Weights of a small autoregressive pixel model: activation gelu, batches of 128.
Rows from block 3 of a small autoregressive pixel model, named by matrix and row number. Rows with one number belong to one neuron. Each number is 500 + 25 x the weight over its row's rms, rounded and kept within 0 to 999. All counts start at 0. Numbers have three digits each.
After each neuron's rows are labels from the 100 images, of 14976, where the neuron reaches its highest value: "strongest on" is what is common among them. Only what is clearly more common there than usual is listed. The data: patchworks of several textures. In brackets: how many of the 100, against the usual share in percent.
# fc1: MLP up (model.blocks.3.mlp.fc1.weight, 640x320), inputs 0-106
# fc2: MLP down (model.blocks.3.mlp.fc2.weight, 320x640, transposed), outputs 0-106

fc1.537:456501502526514508459526455519556530534510485519527512501487507476495505482487487546527506511479529488508500499474508503533510520477498492470495473481481548536509486499489513509504507488480499496478456496494515524492470492522535426515517526486503519477529530538469486506473532500480457517532553500477485523471502529506540
fc2.537:482484467476501547499495483510525513506461479512505499497519522461485487483497493530524489502440517499476491515489454492502510478495472465503489493453485520522493478526481533475530435518441526521494419536497522502516516500502458478534509494502463499487516504548502504541493522519465491518494495515531475474486474480489500
strongest on: pink (99 vs 45.7); blue (91 vs 45.2)

fc1.150:487509510481495461516509512502499475505500528513486529488486484504493515515479515465482498579468514514495492522535516513545491510495500459470526483532502516444528505496546515474479510482452485463516553572494518531509502494487511510458472524559485476507480492510487510483500509489490518472517516481495511480530475519526455
fc2.150:515510504545469475517500492495540528532464499468524473523508497482521483532509483484481484451500455480504534503494493505448563498467533491531457497487493453543494513489507486520507479498555453488460487519503508464506497510535496489490512495482553552508478499522493510478523493504515533519483462493477496535516511484527539
strongest on: orange (94 vs 45.5); yellow (84 vs 45.9)

fc1.486:501505485482493450478475511516534473496523527474519508539431526514527528515562498456491475484529472494498515523499502496534530538529537546454488479480532494502530496525456499464505469495527459462480463488510503487525500510549501519470532427514502515506491521524479539510527484506520496537529444513497527456508517481466510
fc2.486:505518499534544482479463520462485507559508498499456507553502512469535494483520510518530520465520479493479472492453484522534491463513528493532463476505420469482482511514523526520542495511488514526479511526480485501508510487456500512522525513514511479515468479512487513496473475531449483512530472482472475498497507502500507
strongest on: orange (75 vs 45.5)

fc1.328:484508519509474495475461456513488571492482503526523483512512494434476480505529525501487538479514486485506493475515474530481487529541488469455497451466491502498521512521527521455495489533497469506471452522468505512466502520474529461511540510499493524510524494529506513540507548519530474493482512501521477478520558476493504
fc2.328:487491504497502510509466526443517489530452508454450456537486512521503476554530509519545457509497463525468512487536539526491508480477498495504485502505536467531513476533465489488543513505465465469471407519494516543498528470527503495467484509447478463471500510533531511495528525491520540495496493512476532532517480503484507
strongest on: pink (93 vs 45.7)

fc1.125:533525477507507496504495489525524511498499528504491490435505429507528524486487496508517518509553525497494511515452495492515505477533519494498503551484457502494463458526477498503477497505473481534488516532511483511495498497527512459471502513495546508541519515486471485556511489530513545478532541525516516559490539464493535
fc2.125:545509516467527505500513437484528519525494506481522503523532552518519507482494520529516510524462491522512457480487463539519505486508496477477486530523495498521489539478502509523530467486546503538503456493482551452505493513478459503545470506483495521469508527517501489447538480485488551493473496444500502491525497513484531
strongest on: black (92 vs 45.1); rays (29 vs 10.8)

fc1.330:467451512476491447509525489522528466484532494546524454509455492500531475478531508508522525517484538491526514558502502513502458472504499506463501518514507536468459450498476474479463486560510491488492548470500517500485524479474519563490477485477489505514503510504546533539540479482437535500490505511492507450497523489483496
fc2.330:537460516485509498531511558503514480504545520526485510524493502509512477512529521496510537498507493506530508505530498444496523507511525488478506516508484536493521483515490549520515501506501469468497495489484496513486545487479472512500511524490522497540490479494497525531540501461520508521511460501540475483555511512500455
strongest on: teal (83 vs 45.6); checkered (29 vs 10.9)

fc1.406:504535489501476530483510533521533511517538538505537517507476456538532500473496494526511498529508507484553489455491473527484489525504488529492532505522503510491505466455552517571430490499498461480492490506478539507482515509472524499529509521460440514501509483543525545509506447509494494510517517500486514499505459521482521
fc2.406:527473523496518521477501517502519479463525517525475491529480501464522486504434524522454493506551479504516511494523530453507499452503518518487487488515500495523506512473519474453471525529496501523496473494517529517516520549481501482532526531507515516534499527517475471521471508503504476490524498489484478531517488462500511
strongest on: blue (77 vs 45.2); rays (29 vs 10.8)

fc1.105:497493504521462488486498478497477471551489439495520483495519511544515461518481484522513510538513519459487488493453445511495474482452518511483461482507460501457509505486520497504514461515493508515522521494496504536513530545487521507473494548485498476505506501524536498462518510501492481501524534504519480538422563473515539
fc2.105:494478520477481506489542528452457526508520510498541506542509529505482473510502484459489484477503474518476528490489461475514531495502459471502488482483513435471525487491501505455506535487502495521516509516449507526522472559551489516483518536537482544543487520498528536432480505512521518517465457479438479479496507485500456
strongest on: spiral (29 vs 10.9)

fc1.421:481497507466512508473473468520461490516532534507501509507482468493504497495505517498467516518482551513482484498439494498489492516481493450479517505520487569462515483442511509469518508479510458531484495519483502452558484500514467492527482476487518526507500534526512535512538505477493503478532490522492537491549523477495482
fc2.421:484462460491518497476458483528486523512467528506549478502521495472524511532480475516509521550482534519496505520526535501506542499550525531522510486459525543556493502483511525494464490504497521490471501522523524491461457492469505471513499517490492535485496489504495494497513505503557535513492507507465467506424527473510476
strongest on: blue (96 vs 45.2)

fc1.388:466533497553467503514484502480510502467521519503494502477503475454515507505526490512492499539559551495471458532491495489533500512500496494513478482536482524471479525516523495546482483487476515510499509541498515494484480468448510501529530511500507563515503537502474493489515507491518493502540455470518524501501484499522492
fc2.388:511518511495484558516501525474494474504525525512490518482522464484473487517485471533496451480483501553505495467530489524472476507541521505501480449496480488499484470488522525435546524487553510489493501551514477478487532528505510481493535510491520537461466525513550482509455529517531494465502469527523530488501490519441532
strongest on: yellow (75 vs 45.9)

fc1.158:478451511455512505514520481498494490474482519473463476537483494481536519450482496492519469528522500497523518527494524520451481565508505489503507494502560527477511480441462495533501473550473485482493497534498504514532461495473507490480462482471516517539497453518488543479492488519516523509506501534461547488475515520517485
fc2.158:522525495472512480508477490465511509494506532503500477513503500503467474470491460529455506513524513505509505497514478539494475526532467527526503529478509453566502501565499503512471514488482455537442446487520494482497506529537469516487474499530484555550515460479498523498530541533514457514528472518466510504508496487475452
strongest on: teal (97 vs 45.6); purple (71 vs 45.5)

fc1.526:510495517543491476498528521495508467505489516545478505504518488539513515511525483448497502515532490502541515510523471498496545472469478493458558471485516538492507511514515497492507494481456527496473514500528502533484494486496504491501481506492549508505475524505464502508428466464463485503502533492541511511500477519518526
fc2.526:492525486515515528493465538471473507506519539515476511511473505477494505500495514456529483478507491462516470486528511508476495514536476503531526479514522507492478494545534569541495506511488514493480521513513487505504536474547488473489520507473509479521490471518515469529469513523489521497495498542497491478501502520471481
strongest on: black (97 vs 45.1)

fc1.13:442532480525466522501534511497536526507453531525512470440513479523533471459513549482512558490520508534504481475508509470501505519477493480473498489496482512455494507499473514502489487469500499497517515523442513498482467492480510490469426584496507516516537513524457496538509506483524522489539511444528478527506538540522491
fc2.13:487504528449532517543501455516521511478521473517482485491483498486485495508495518500521523536444493508451484487489496519503466467536464519489463544539565498471490480493458500494538493500446503513490524480462509493468527501481486513533490494474514525504478534496519517510526533486498501449532489487527520485534499506499509
strongest on: cloudy (31 vs 10.9); rays (30 vs 10.8)

fc1.51:513515525455518540525497482500506515554479471530512515519491498498513479511463517510514496502454541508507520458446506498483520489486490504461517548474508531542505502528524523482464499497515425523545464441499516533536524506517500492513496530513494509520513520506476503487479503461537495487547508462494529484456493505506528
fc2.51:466485462500474515502515481493525496445540519502493460473486487473496513480470499459487468506521533522478514487472495485514468492467522544523402501527447492495523530468482469482493486467482543492493496485550519492473511504491512513495478505506453517518491520487557464522528525550491485521449483489509509487522461504445507
strongest on: red (94 vs 45.3)

fc1.365:482476503477550494506501470516486512474506476475470481529491489494534532484511527479502487486491490503507504470480496531490523480503489506513486483486537510492527446501470524521481532487491454500509495452494499489543514509506542566450548539479555520489517495501510532506556469519468491503500531491517506473483496479520508
fc2.365:513530521513489526506503493532481482496505476537478475492497492528500533496479473470489514488501480521467494530463541506470462488527469506542506485530472492456513494519513488541501491517514483517479506505483514523539495486499488490513556502496523489488492601520525497508527462486486474450519501493497495493507497478513551
strongest on: rays (32 vs 10.8); rings (28 vs 10.8)

fc1.57:535540521467496460510492475507512557521500509483512492494550495489521529528475533493503536534496503462576557541510462466526504498496544528519470481467446508481478504490498485514493455492457518478438513481490498467532491490486519506529517535471503501477503500512487543522515468494492502440502487520533480534476513417537516
fc2.57:527458505494462533516495516518494543473482492466494528509451526516446549494540495539469513494570505520457521520460512466474555489517486485507483562495493478515565486450508523501451504505471495508505501531505462504481486510536502497509486477480514530499504459489487478479508508500476481553499537502465533500482488473515514
strongest on: rays (37 vs 10.8)

fc1.101:478496493524523451485525480528514520492488511501515530526526519551512498503502497471506494508492593491527481523454501490532546508526540500464520481475542497521511489487512493486478474488481445507516520505500529546509503492496517499495501489495504556499515522526508479484488517474479483533550495472493500511509529487526537
fc2.101:501501526542520525551509527492478511523498474504470486490503491479519499507478533510468522511478482502480526500507514483479499501492491533504479482536498496478487490548439475482512524541515542535499498469488494495459513514508485519519517493540517438495487489501466518493526462491513480506448487505579465532524478464477471
strongest on: green (99 vs 45.5)

fc1.230:537455479525486535465475510510499534481486499473476543472490513507510494519509482535537462536566499505481542536473496506497528491526508506502520514484523514509515515493514508508461500477534463477499513536483483488503501479472516485517522495469504482469496476514493550462522477521505508521511511506481520540498504515533552
fc2.230:512565506485520531510496473508506535512513501502507491500488518465518483509488462467493522472462499515491502497468496504512485511510487481536512491483479506511425530526495495466492495475467494550527484482491485550499478527522519533457491470497521516459504489542480499503492551548510503523472480492482493484475515466518482
strongest on: cloudy (31 vs 10.9)

fc1.103:475525491470515486478490487517525514580477507512460484463520500483555543497465488506521492515495500491467494521512491484468479544513509486533522524495483520485510505546535464460506451520517489483478490502510496497513515494499468519472503498509469506510491487520496531493514477507534503488487526483469491480451512490584514
fc2.103:534506464506525494529481480490506473471502482541499523450474482512504472475474521497467508591520509487524524519487522495510496486493486459487516502503515540505486522499493469499461499535483543529451504494495483527508461512509506515524473493497509446485493519503512517538483519490506455518506564546500461517498498508506472
strongest on: teal (79 vs 45.6)

fc1.134:509525468492503502519524517506473463463488504514531510465471498501527558516475483496488511533537517491475464500500496476506534511473490517490510513495498472518475481466545493492476496457464517452548497509505497526476469534489516532494519495447520516506506528539509535473523521504535477508511514492475455494509501508493492
fc2.134:512528489451542505480463475501464488519502491489537550547496533503495481477505537521485515501536484488523491521508504519501555517530496471507513477487540496516518524531513522505508570499488508510517531519556503502488500509521510489508509507468511462528500503531534474523476454560484506478463506499482532506509561526516499
strongest on: pink (71 vs 45.7)

fc1.297:501484511507472511442519499543498480515490494508505518393513485464525485502492544541486535493478527510491493518476520481490496499516533514525514479472489503493493469478533476477520504504533466484505539469493479489505519485492515504479461468494497511548530499507483512546519477465526506476522509496512465529464486516520478
fc2.297:453517500514438514507456527510568462441484541485465501556459522525467489479492512507476456497479501492522470462482536502481499502499485475500461514495520454533473513539498523546478539537484523504540493528506526520498499473515518501505500507461471529514479482498519501502480537518495513472463514507508562563518518539477511
strongest on: pink (78 vs 45.7); white (72 vs 45.5)

fc1.186:480519482489513505509499497474515494525523508477495457517505480497533528470502495500524515530505526542502500568530513496495466514457475504482500510509496508497549493471532506508510507533474506530505495466502478486474489506503525521532465472445488531524474497514500507537546500482470483491457507526518470517479442478534510
fc2.186:524522520498482502519483532471500492500449476516532503475523480533464517510498540505505521544481496473504464492511515536517515503487514555521521498527497497513508525518504535520501505512507521479522488503498509541571507477514518500520487515505499511492483458483433479503484493456466466483515501477496506530507444492515489
strongest on: striped (47 vs 10.8)

fc1.54:489464500502515436515504527493526481500494484479503501511514491500512532479477496506484541459489534485525496506489501490443502522511480475491493485443443544509520464520500537540521462489507521483520490462535525523501553545509494485514568515473471526545511474512481496506455494485506508526527501489550490497499488521474489
fc2.54:512515524509468466491493515501462504518510508469498534539478459505502509484450518503519503474500491469514506509470521476469503556499525497494517488467487520514516517521534507520503522484475493542516488579478480496495491501480500481472475481553496494499498474501466476544509484494513519475529491460482493499480514460498486
strongest on: teal (82 vs 45.6)

fc1.247:518532490516493535480497464512460541498479530472496487492531531498537480473498486501435531544566535447490507518462492502561502532525505555509531494472510536498502518486463507475460458459528539511506487510483476515514468463464506518527524516518494471503520539524498479493516531481490474510514493451504498493458474485518479
fc2.247:457517523484520490503479510518533479501463479575479545485558471512494495508540507513482511475506469504500543489549492500483505517464546498476510487496490433485520475511478503493548504532465512543523495511527500484464497539485488487452519488491520518500486476458487468523497498505494510495477508499484447469564499477483532
strongest on: blue (93 vs 45.2)

fc1.115:519527499538498494538488524552537509528513498552501529516523479519505485524497488487530477489541550506513488502494528487533497487493544498460518502446506509490501479509501508542461450531539468526537511479505553529508509496493550519521467485543525531477499489513510505481515506492504494490513529480526491504478496473512496
fc2.115:526482483464514462509519467484463517496491506485476505505485527502490495470523516527555555493475513516528476523530462503508496560473491465520498477471482572461489530504530514521471466510473501465490503496491462526466508444452486545517487546510492483507465464513469542521482518483483488532496525489504520500502460557520513
strongest on: red (100 vs 45.3)

fc1.606:486469502508515474483507548515571486462504509482484490516518505519520531501546449502510482546540509531533479531496512512477513521514489511493503460531517517515511463479519532491483477505516540507471511506477532501495505490515492500531474492535506510510515495515491550534525517499468526475504479519516512488480442544474512
fc2.606:497476548493503509527495549503475490493481544506505524496517488476478481524500500520497508524537464525480516484517510517520509536487501507523494521482512507475518560485460517494462488511499507522486470438521504522488524478481487521475499487486490506509485475534520598495507471507513466485470504487489506474523511478487474
strongest on: teal (92 vs 45.6)

fc1.142:471488504500495483518494532473539516451477517498476482486476493492526516479543484466456492503475534477503459487493508485501490481508508480516467506524497515499464467524484544496509467491491483491475506485479495532523429453492488502513502488552469543488489502503477561529504475499489478488549486514514490522484467511527475
fc2.142:515508529504475484511478525483548493547512552472486483522521535438499492498493468489561533501468474466532509505493494532559504443562513518502444505468481491520453521478509510514492500485528489480469491503534522448496502495536499495496497516544446566495494444550510559492511520498503475511482452503490514501465490479499460
strongest on: teal (74 vs 45.6)

fc1.468:434494524499498502563526491522494476525471482491492518458519461467507534516482502491468473489505518527543495548487499518434501477518497501511547487434498544524489497492505524487476500501473508526491509508532469483503521536553480469482524537506468507481486488537472496510522486499489496496478496486485501535482483494482488
fc2.468:516534520516503516509550484504498510500512511514479505485494504509506516520482545516498495508507464508493524489493455467438512516476502483490490473463487541507508502495503487457524501507494504530464475518487479440496495548489500472488545482546516517490494472564482488504510455521477469488545521507513502509495498514515498
strongest on: teal (93 vs 45.6)

fc1.439:470464529486504487489523522480493499516490458512520504487526482470527439507491452511507502527514518479517510494513472489504503563531495571498523487502529534487501462476519510523443467477482483507517553496438469525494504515498520506491511516473518495488512487484464586502522480474501486477537489506482555517492502482524522
fc2.439:518472533515464534519473470512520537506521476505456572464489476468507541484482541482517500529510499520489549517498498469521497490530470486484484502487487476493509457490525482451486530487470464504492494492478473512515471504531518458490509476508492513507493465474506494506484491483509478528509515491502542513518459570438486
strongest on: yellow (97 vs 45.9)

fc1.423:528452528482434473492488477520492537481486489507441518460512477537508479468495501503522505521521505500529529512549499481510523490497486468496544481508501524467511494484509507530497478524505516518507489494489513502491492493466491461543486518536454504489500535515478530511487504483499504501471475469499483497514518484517528
fc2.423:504514480521491526519469527510507477483505519492478514500511457531492500509528495511545501555526515509525499490481517503474517440527456486545498516501519515540430512492464491493501516493553542493505484504494476486517512483511530508479495526500515487498475481501522510499505498539506467521512500480477494515490504514492474
strongest on: blue (92 vs 45.2); teal (80 vs 45.6)

fc1.124:516473472466479487513491523478495496515546572489486502490467498488529510432493499507487513492463528513496456497445529553527518501532503489513512498485487513500516500485502498499495524512487466518489518474475522499455489496498536531495469507537467513536542578524500524471499526502488486502474501458457503543481484512524530
fc2.124:531447488502512534487486550448505505551476532500500487541460496477431502526507512474457494544538551526501453477479513491501514435509481504485494492506526507549518501500469517474471485514510523513477505510530521491521462515495517503433482441514514483518476531523491451514517488479518522486471532515499531519496480506500527
strongest on: yellow (88 vs 45.9); purple (73 vs 45.5)

fc1.610:526474536491496481502528513521497480531482497513488477496499478481474486539528491491475466474483517508481471461495525528496512522509537484542453502473468505505536454461536488538536472497541480532487510484528484505503506523475468513500457492506512513487517534508475543495500523463473482462499502486486430524480470547486506
fc2.610:512509491442464490478536479495493438511532491505491491486496504550498482456508549479512529532528512517487506477485573467536539506511467531461498493492485486536500534531513506531481463447493500499531494469462506514519550471536524464478458491529476514510490464461480460483481520476472478511534521474489544510516532485448516
strongest on: white (78 vs 45.5)

fc1.371:494477520534533484502481498517531507493475515504491539478496480482527524514568483486515462484529484514516471496524495455491510553486512488495512496486485507528475456467443529493500497513493498442503509471500522533500499510486511557503477471518489503483480485497485492475519509486532494466488495488521530545484517525537491
fc2.371:461523451542486481514495509517499511527516531529484546493458443467462482523523440529516539467507473483445477540516515504472464481490514497508481512507482483477494469502528481549511484478486532488471522538487535440488489516495476542488521483489552457556495480504526511528526490496505499478494484468546487514510505493509525
strongest on: white (72 vs 45.5)

fc1.15:488516497445535450487511476492501520464494547514558518469499533517469482529524505511482496517512479499536511506496480520531454539500514499512492511484495495496504478485496512528532506537524547494463511491522512498506515489530511505513501452491535530548461504506474501570478540522464456486528472495470513529522506494464509
fc2.15:460523507476515509531443468508550489466522499531457497494516528505541510522500543493500480471497443484467511470501489523474458504548547479515465464523503463494482517473528501509527481478493519477485539512470517492491502482506505488489490519511494538472494495508509486489488549513503505521517486455538477506450477501494511
strongest on: orange (92 vs 45.5); rays (29 vs 10.8)

fc1.574:515458476478492502543515463500491516545529501521487477497515476491511504523503452537495513525483490509496514512502493482489490491463556491516498538478492491510558502495496465469511482451507483457567510510526479531466494500500515504482508552486479528532513506537523511456542519481533474505532497518497513522466486496471542
fc2.574:563517527476481547499529529481502503534462489510528511503519496518504462495495486533511507507507487483452503505554472522499489481502506531508470475510495492536491520496518497512493460535545497510522506465530491458510468478511503561510491514524474523542512505499449554451519504433537480525469569496486504469534491523513502
strongest on: striped (37 vs 10.8)

fc1.482:490505484504477492483467490487500551520494525468478490468512483482507483483492435511535527477538551493489443494461480521499504500510513496553526512463532519498501494527500470488480505520458480459532501475513556484511541502503531511488502475486546497512539562543494487493516485492510489480448478495469537462493493473539455
fc2.482:526496490465519511512519550459470507507474556495502520501555507485469491531470462514522493512474519463530509517552509515515490444503504465497487497455527551537519526450457529473491461491508545504491469482505515477516498526501519498520511484537511500516487507542491505494477507513475485495476503504445481524513512482510520
strongest on: blue (72 vs 45.2)

fc1.398:502515476456532525523513468469484516504510512460484464480504506475517480451491489456489542519532490553484471479539470453491461524500486499519511454541516494509467530468477535512506469552508500494496481476518524542487472433495496508494499464447529517543449539519515496515516516498506519492508473488497462471517440458532519
fc2.398:524503470493517484526485471485491536475470483520478446514523529468507511517494486488469516468514448482512543540480522522465457478509513482519459487513510492511462530465472495529518478464500479490501492508512498523470487482492472530526489494514511509491505548495528507502490500510460486521516497487562474469529501482516497
strongest on: orange (80 vs 45.5)

fc1.255:460487510477506518470531461530464470448494472506510488492466471480510463506535520531503516509500489493480498545518505451525506485474510524485498518501525492491457478495485502505508497513492511496470490521500462514500509504478491517500507492449513481555531502527521537519529485464555482451515538513530460503512521508527533
fc2.255:481494526490504500491521507493501501498482465479470484477448519435488535548512514517510455511498512462440493508451496476520483484488506508503499496513509484497505512517508522459492510526514532459484505504469523515492515466521511475526459437491478531507514526471515475518502485482492503507529495579507490488516518506432490
strongest on: white (90 vs 45.5)

fc1.233:480529497444454490504529465523520504486456495487495555490508500492474513512525499528497507514576499508493459491508489427495475482508481510462541496526500546510528525494493487512500468501529463501516503478483534498504476529488506478503534477539512530535526519490497528514514494482524511505478493521511481510475510491478509
fc2.233:530465449510500532518491510528477502466543531467536517514499485459530500481524484481469516508504514523514515519485498464541552481501447521485526546464513502476510493483493477518477504467492517473496505526492524487453501540562516472493520479467550506501491519502532494516483488506469486497487464504499506547462506498518462
strongest on: striped (39 vs 10.8)

fc1.69:515443470512499476455508470485505491455489504482513516489506461450487470498532527482488479508507490466489517503508532491510547489523531503446475486533469465461483504498498506505495515501463471541493454461488510515513464464496516519507506476537511523512533505549461476525455518509466500486496536502509535477495515511494511
fc2.69:496511523469430501547523467479471504533496503507510467475486500470509525532472496474485499485491448526529522484488453509531528528506431505510482519484503500521504514487513544515482486475548517524500432510530534446513502489479493449515537490504467499505518537532520461503512506451523525487476511509540489529488534491483488
strongest on: green (83 vs 45.5); pink (82 vs 45.7)

fc1.278:451475493445482501457476451504503509526504480549504482529488483536515471491513511536540515483491555492508494508497497465521527474522489513514479472504507513487479530489493526527439480487512493461412507531514484530507489488491474492496462498493503511516520548480515514533477490469547524486460503494493516469498498477512513
fc2.278:449507483535500506478498514546488525491456527470521531477482523499513521435507478503516560496497540544473498486490476501490524544471476499505583467455524490500536493541519497479492482491487458492477473542492481490497483518519465474517504513485485512491508499505509512476535487488514484502464508495537539487520493485485492
strongest on: blue (73 vs 45.2)

fc1.510:505511532506505488494456485499497452485480517504490517474447472459532504476451448519520492492514491513481476490552458457528465477484487521460571507498497533511452513509527497515501499492478481460516484478492535520497522466513519498510523500468462494508478480527467510497497485493497470549503516503507456464486498492540495
fc2.510:555482494500544491511463497502487459515495491529524481511512503533469473448480519510505489499543451500510518514518526496502502506479533497458498487508509465500502511516489477498520503482530504506528517482486476574539517487494498550512516466478531483458492515506507492474485463466490469478510505501547521472485536499512522
strongest on: blue (77 vs 45.2)

fc1.169:489493492506489506501477487516486496460507511437503490500482502501468505479492515476504502488528495478556529470524477509491479492514529539533494460500514505475494489497535519493490479499457512496510481473461541465531494451528511484490501434556517500502527507513531503480467532487561512493509470424515520543491497487496527
fc2.169:491516542468551563520553481467507536492465485486512511486490449486499481584502476524485447500502482519481477525519512492470489517480525460511493489494480477455502538496525481502509473532518509525491465501492469517519489505510470523464483470499499511512522463496477525489530528519521490479529496534505513502530536498477480
strongest on: black (73 vs 45.1)

fc1.459:457541490513488484498512478518469511490477486511511470491506478499496457483506475520454508494511497465552477517509496501522500507532510477480455544457488486519509495499488515455503499495502467532547500472507445459499479487500497466493483480505509515521521470506474525511518493506553468468496537504504434534519552506539526
fc2.459:532502526521528499490491490471522535494499496533485500509500495498505558482486516525475498513534524538466473480538546500534506523499484481461515496514510539493489447531507489467504472513497483487506476521449534485507486482479532495485482509509498515522489505473510479523458518479492512501472519514479541472515487507509513
strongest on: rays (28 vs 10.8)

fc1.569:491517491511475520467478472511528494517487588470514538497472496486542522474493565481479468501496503542488489462479488511477539527502516475492527460503482529509514512475501491484505522529516482489496457523470470503525475490519498476524462510526519525515512525541524518502520507506533514509552486541493527501504467505525526
fc2.569:499504487486505511520467497492512500517520434546499488523500469528471479480543494484514486507501521519485505531553531493514483497491473552502505500524506484449470472530527477497545514496495471513479554449515502511472485468447496492514488514496508493468496505510518494542514472477493508553486539497485495516490522524489470
strongest on: green (93 vs 45.5); yellow (74 vs 45.9)

fc1.261:504537499488531484444504501475517460452487491506469475480453505515504540490504496519467482509514539529498479467490507506555519479521530498497504505514499521502505482555506525470490490508489528533501516507464509496465496486492508462472539514500460519470491492500508519437529477482533504520496518500489505472446487468553468
fc2.261:510487479514513431486460479521496524482529577505452473464477515477488543477522522547501569499472538449503499498507484510517443517530535511465488498505471538472498505520508487507489499502494482453485511457502499494469462524521472510507493461506501489521508459497527529463489492518529500477472492542537476515493460500530496
strongest on: spiral (43 vs 10.9); rings (28 vs 10.8)

fc1.193:481519516525480516488487490493473534562524498482490477495516472517512487441488500532494536444503499485485512510490504457509493522509521494459503461473451469451534485465515562492490527504504460480485479465487486487545544453531494495519468504508537519499492525511504501523506515506521516517534496534506525435485508533557493
fc2.193:540517482504526490464473504507525475466434522495467539485495496502490509475482488524475473501498534520527491510489496510522506508515493446540500530487506548502489472520469510493490515473453494483427528480474475504477502481520484508478495501475459476510511526497546499508500505488504484503488481555490440455506482511496492
strongest on: striped (37 vs 10.8)

fc1.638:501442459560492437506504548500499510486451529476502534464468490473537530477529466502506520532496495498484526514493498495538492473498522478500490478529534520475486464470522512489480460495474499505485449493509477519494489498490511447521468494491477514500563542508467538495483483507428485513473508467489516481479479462504476
fc2.638:516494496494527531477479557483488490516473509494498515515497499481522547532540511491522497468531478478457498561528459491526527543505504511528488503485509484495481496504531500520522521468486517501501499536478494472515518510489485510498559459538515447484506509550514527453505464505529512535485461511504503506485564498523541
strongest on: orange (77 vs 45.5)

fc1.151:501534471538529510463498517502506448495513512500476506516487486530517496515524517507505459525486516479498493477439480518552529560505537511496510514498528504470492507474507519515447501501531463467513494503439502516502492494507506524475535473431525509463551523496523476458521490498537521494499473493527477485518465497520534
fc2.151:524512524461469511512492458472450465532483448504517462514524465463510464486482482499476469471454442492495548520496496504513496471467486484473519456542469471527525492463519470506508494535519503524536480490496506472488518473493509491505527486516502520488507510476505513507503503471489522520519532531464490495529478476523560
strongest on: white (71 vs 45.5)

fc1.217:550468471507491488538498478505503525517489506533538526532468528487479489528515508542549522499520516503518532537524494483494499504494503488497466527479510497456533494490459527472507461492515480463505481525505515466518523535540482501476481509473501502476483484521488490529499483478495554502541515472498478503472442548484530
fc2.217:507526486482534512507503505510519467526501516516486459473467506469525489545488532490532506516459491522487459501537521541512501495520568515481500467541499530521485503523513465505521510524455539523515535476479503532520572520490503537505513494510516499493476514500497524491475474500496493535467492472480467518479521514532492
strongest on: cloudy (32 vs 10.9); mosaic (29 vs 11)

fc1.40:453508523525482528507446432472517476487530497488537523517529498505502521529480502495496485521486506504471470454509494479474509531517473474510509529498510514520510507485492512500472520485509449515498502541528511515503524534534498518475498494534471503524494493542524525460507521509509511520527498508482509482470477504533536
fc2.40:509544523479519477559512447540463504492476503500555538520541509504509497500514489513513504499511513514461515525506505487433539473470515473543501496501528513482532528473521459477528505548507488555543512487515505503480494486462478497468502486515527494534486485541509479507484485481520504495465549516502491518506521518519514
strongest on: white (74 vs 45.5)

fc1.457:531496520497457485516461480507571502536540501510481480499520518534507523447457541537491478513490536539539516471522496499498545450563524508477504487532503526479539468477498490478500496506476486455495548492465467505526528465504520485516500525546484495526475524509485523468514491487497492475493508454455518537482525508547490
fc2.457:479508481499528493488479576472479508465484497442528504491516500479476488507529461522502535532506517482474527504524501498486532517483472480513471496489460502498538530516507509511505481521520509510508502526486505538501462474526511530474522475445476475494511521528483485551473499481534524479520465543480492508491511534494538
strongest on: orange (72 vs 45.5)

fc1.479:541486466541496509517454454501534579504509482483521498514495522509503484462483512493517490485498506525536523473497491517495485524513499522447471468527471510481510476491512515513477509470529475548478452463498535505511480490504537471505505480539483561508479518527454475495511493486504531482484529516516518462504501531496497
fc2.479:503556511576541494513501478525497548554482460476482510510471487535502532493471525502492450483579513493492512452490557456511506483522480490496515458505550488523485487542514462486514493499506529499495526521507504500492461498488509507477477454497500514495543509465494444522536497488486495473501484498505511510467510502517517
strongest on: pink (76 vs 45.7)